Rows from block 7 of the image encoder of a small image captioner, named by matrix and row number. Rows with one number belong to one channel. Each number is 500 + 40 x the weight over its row's rms, rounded and kept within 0 to 999. All counts start at 0. Numbers have three digits each. After the name is the row's rms in percent of the matrix's.
After each channel's rows are labels from the 100 images, of 14848, where the channel reaches its highest value: "top examples" is what is common among them. Only what is clearly more common there than usual is listed. The data: drawn human figures in many poses. In brackets: how many of the 100.
# convs0: first 3x3 conv (encoder.blocks.7.convs.0.weight, 80x80x3x3, each kernel summed), inputs 0-39
# convs1: second 3x3 conv (encoder.blocks.7.convs.1.weight, 80x80x3x3, transposed, each kernel summed), outputs 0-39

convs0.17 096:506510478534469432483557460544436523487557442457466544562483536542493466511466572515558481522484435450503549474524525505
convs1.17 101:527461452540484434567430476541493593533524548483520504478525483489533569530537564503562453480471500517478476426496536494
top examples: black top (53); black trousers (35); arms out (34)

convs0.20 092:492540532509458564493517523516573505419489472619487479423478518541554518440525517546522544428491498554524451461537532469
convs1.20 092:563489521556519506504532482442434556446545488488576543466528485467484524530429487475494570503465509478450460599423427499
top examples: teal trousers (67); star jump (31); teal top (27)

convs0.45 106:492481557472461506443556465520476537541463625409505540554493468488478505459517469568522504553468592469540553526539533536
convs1.45 118:485549478538434505456457479474487469439523460517518551484548467415483401536502527528502461532507490466519502454493480422
top examples: brown top (42); white top (30); arms out (26)

convs0.72 085:458509490476465508497520529471516523470452470554525529556459518521443463506459459520482478459465457527461508457485534480
convs1.72 108:496489474521529516480516500507548454513502447490433525480504445555512497583484527482581488413517545533530445484472541524
top examples: teal top (46); arms out (34); pink top (34)

convs0.31 096:461494504505479473525436492533387519439535576467456516510472502565500443498578453564495502513448545459548542525538520507
convs1.31 082:529547560440542487437633515448537475529553482502510496458463424434537465472570542456532420542422489472449477512512425438
top examples: grey trousers (31); purple trousers (25)

convs0.28 086:444430444491511481534528483491449463460496504500480494485552503583522513458478537524473521538518550507446460481584517489
convs1.28 105:464592498547486481511499528522532472428562571503489526521510507579465554492532525513474492483496594536506509545561481585
top examples: purple trousers (28); purple top (27); pink trousers (26)

convs0.30 085:464475531468569460452483509447567517519524524498503497574477500477543426561464453460466525601586510522509541490492625491
convs1.30 100:529483586484480530557524555485464463448490437471527512453469502442451493467517469542423458528464536500532520529507440542
top examples: waving (56); orange top (37)

convs0.70 085:440540477490498519483461530452507495377525467547540390484426444533461483502520488415472478486541457532509501505489515509
convs1.70 115:534540566478491564476489584509461497508491474464479487546503557508433509416470431516517519513556478506496564495430533551
top examples: orange top (28); waving (25)

convs0.58 098:497466486452527544493548504552517513495481490494458479443476482574513462528503460503396555537509500493540536589531447484
convs1.58 102:483507497523497446464513466548528525517427476493475408504474530476436467458459422462453414463484407512536521476557484505
top examples: green top (27)

convs0.78 113:590499515478555452477491490529480537454484438523427487493459554463448537493552523406500523531530450468481431469525563547
convs1.78 125:492534536485433456469507497443453523510502469525573473480440536586525503479435548484505522552546440512537422487530582533
top examples: black top (81); arms out (32)

convs0.14 099:451475457510524464422500494538384518498525465514476523513485448488453509534544535532453524455484485520587422461455457495
convs1.14 102:512489508506444506375492465433546481575509554452540567509528556472489561519427510483540522500494543516497503483522495463
top examples: sitting (41); walking (40)

convs0.5 094:500510521557505497472453476492526528449502433482538431479459477514433541444485538535510546527541498498485520449562470457
convs1.5 082:496466519449479462603456494564589522514549427522483482480551574488571502472489490467541419486465519501481553496496503469
top examples: purple trousers (48)

convs0.9 084:520510527491471475494516501524468486378487489543461465476460571530536582505456509515465543486540521484473563482529455479
convs1.9 092:557503533533509556565538515478453567510522455546526524507579562486522501525459458479526492463487544556515561479480429493
top examples: teal top (43); teal trousers (41); waving (35)

convs0.2 113:533521518460419544460472438522438494496458534494519527512572555542573453501518428496495520488458534525463472481471484479
convs1.2 082:422482464490548478482483516570479534442493523531438510502446515444489479544530491415486548552452616528485422512503564487
top examples: teal top (64); teal trousers (38); arms out (26)

convs0.8 098:506500544507502481501502485526523472462534460538478482534451531478431511398482517489390495472499494512458480517567602524
convs1.8 096:511509483516447499495495528500397495497508466516446508456493495556476486484419454488408477491453488384545512516497437465
top examples: blue trousers (38); blue top (26); running (25)

convs0.23 098:491421521538518489496549553460441533553531489553535503468583553449513503558523448440477470452434522480496424470435457426
convs1.23 104:522461482464456500471533453457474507488510529420480488545470490521472466511494527531516463505624525440474492450480498459
top examples: blue top (35); arms out (27); white trousers (25)

convs0.33 097:519460488464460543571478537469493493487507515539462494519426485501552584549502492507545529480468476493454419510451534511
convs1.33 072:385488566455485558497571484544513467536441495456529432502519508506468545460474514532490482503524478448495558446499398486
top examples: yellow top (38); waving (36)

convs0.3 098:523539471494428468492489525517412542457480531462499496437467535601492468548518402548539490489548482505439463444478562569
convs1.3 108:456526416506531532467531452477458480419425493506485546478490449471464479478561527479481404505518526543565469524489550556
top examples: red top (34); brown trousers (26)

convs0.15 095:527498452437507488469501489486505491502486491569504444480493539501543552445436424517435493423482460527493477455504462552
convs1.15 107:440458456497523464495494465523473537531429465526425448482582514425499487529499450433478453525470524493550542472585525424
top examples: walking (34); sitting (25)

convs0.66 088:528481423471435489510477513500535471519494510558413527498532569535412499491530573538632492486504422516460415491470500523
convs1.66 093:504533427538534491538503598532516512513447520489514478498460517420502484523542489519470473528447488437439503502503465491
top examples: brown trousers (55); brown top (44); arms out (25)

convs0.11 112:455509549464439551493516486506398499596519497534517429497468485526501518485540456508456464452520416475428487456494544501
convs1.11 126:439464451513504476470410396492453468483518480432489526474390486462472474487434515516454480484493496479455460464484456411
top examples: teal trousers (52); splits (37)

convs0.50 120:490474536504447498514555495541415501490554521474550520496495500568543506565574562515524562557539540498452459472477500476
convs1.50 094:474449456532549510482511504465535515545455550514589468513476484509451473486545545491467487473443486596482509503557458534
top examples: green top (62); arms out (29)

convs0.55 082:493464552507457545570462509583535541523500526536555522537505582478516540446410495454467476503496505465504492457520457493
convs1.55 087:501476503605463489457475515542498509557554408493458510507546523444492496504526525521410540476508563499496540547517492490
top examples: green top (84); walking (27)

convs0.62 097:488559479528488463456502479529410524488492511538531552500448527511579561507487568561567465560492543511506505545519495480
convs1.62 095:518536443462512405461509536477480468479553537460521498514545467467443512551437476507521507446515543527475611556544476485
top examples: red trousers (61); red top (35); hands on hips (27)

convs0.29 090:520440521502536459499465477493540460584445512469478587551450563405410573503586491423499496450494489476466529470461492498
convs1.29 076:546411463438513464460524540406467466439517468485464491476478450445499414453525470490509508484461494459507408431545472431
top examples: orange trousers (50); orange top (40)

convs0.47 099:468433490555418479495482508510467457568564502521502535548469459461454516475496451496472503457493503517453473482422480479
convs1.47 084:526534436556536496458507531477534485505485467493536513483440499461499447482452502444490611561514484538434448451511506464
top examples: green top (53); green trousers (46); arms out (26)

convs0.43 096:508473449570441420514511506459485533447446475520539483578514475491453531491508491432504529448566496438444511475483559496
convs1.43 105:567538471521504458537461517442540568482494450395458482526525521568463473541493555522470528440583446512513496452492608465
top examples: black top (41); white top (35); waving (29)

convs0.10 070:442445479526522498502462542514513595495500515553556489487579501457530537422534529505489463451505449556456409478482434525
convs1.10 095:530531530455498535508512542540462558552480408512488448503471539447498512523469492488538552516491499475446516483502571422
top examples: teal trousers (40)

convs0.73 083:464467488461471487526484461567533536466585512464478519496535546484449561470504547500579493481533503482436506497368478550
convs1.73 087:514473450429510470579407489437456460494493459431521526502518509514517418478518517529548526475506430496500490566506530531
top examples: orange top (32); waving (27)

convs0.35 098:587469457525489514528448519556491502500451459434451489516454483494461534525572489415508542502479558452489427517576483499
convs1.35 097:481483484549523488473533575505460542429569590445567600494504488535490508513479516495494563533520517528540433490449503559
top examples: teal top (48); walking (27); black top (26)

convs0.71 084:543463498522386516485515498525516488503483476454477581582453518520460598454554487462505526468462524431363457474427506523
convs1.71 101:494440529629515524491476484469520549472507487441516525490434526584510499511417580490519596564466489575444478491469516490
top examples: green trousers (66); green top (35); squatting (31)

convs0.27 107:556560531425454535464527458520479519515495563501485491532469494537455485544578517525460480545515476519560469536530496545
convs1.27 092:434519462484537501495469515515481443472541527481582499517479509470515450493515490476464475595392508513485435525517464435
top examples: red trousers (53); walking (45)

convs0.76 115:506525469527454500462487476460475458521539513567525536504459481549432570501472478491560452497462486493489475481556498492
convs1.76 105:521455462437532433472522542537573432504546534460504485467548492493530531514484447509515456435504446487483511493535465471
top examples: hands on hips (47); red trousers (37)

convs0.48 087:570434489540481473469514530475498445463557420570461555539474507543430487411499565558491477446482499508525500481495481540
convs1.48 084:480514547510524625514526553489430485429560567486564479544449505474528539485482536474575492563509580531457520535524478553
top examples: red top (56)

convs0.34 112:468398550600488514503481479490500511442505514490473528515536469514503516544486476458523569468507466497467497477401499460
convs1.34 091:480445506565502511462518480543449531523475471488475465497515524445434521445600534492548509527532471519511509486580434509
top examples: green top (38); arms out (28); yellow top (25)

convs0.54 087:475517519526410509421541441482489479548513489508536466541431519498537538417510593513545547538502507510482448470496467501
convs1.54 098:513405525546521475462506463543490483451500577405524512541481525479477509529571492488458502558527540521511484538493463464
top examples: green top (41); walking (30)

convs0.38 089:506520467524444592426527497481467461437517446505490386521482438556510521466500499481498575472545525438428514464475514561
convs1.38 108:490542554510546546496512565512486504474491438523502434522528515510442472464476470510498531537496434512558423473451575567
top examples: hands on hips (56)

convs0.79 121:543499477514392524503487488505441506470444496443539492482530492431530428476495454489501482430507487540496509475531482493
convs1.79 128:514502412557464571523509492494495462515409495509472521512559476381422517525489514510499486525495515573558489519440492547
top examples: teal top (31); pink trousers (25)

convs0.56 092:530532442490504490474531460545440421495531535451460474505508510526463429487516497544471520550494469523508411507526484436
convs1.56 094:495482538426490442490521459432520508501505469512492513519590504440546511515598507486522561484535509505504459479474468473
top examples: walking (33); red top (32)

convs0.32 094:571520490548477513524496482455463510428472483553454462564507519559508586479561499488496498473440473546462439557500536423
convs1.32 096:466482492525526521615481499536469584552520453538474488463547569563523504500461529496512531480512565505528528450553491523
top examples: red trousers (49); red top (29)

convs0.69 100:493530519443425488533454557446477497367489434496514496437490458568487495418522447524447485481460540513512503496516474556
convs1.69 093:538497469499501504491491474521570480447548509577452523456491560508439517496455411514616468430552505475523516539471447532
top examples: walking (49); red trousers (37)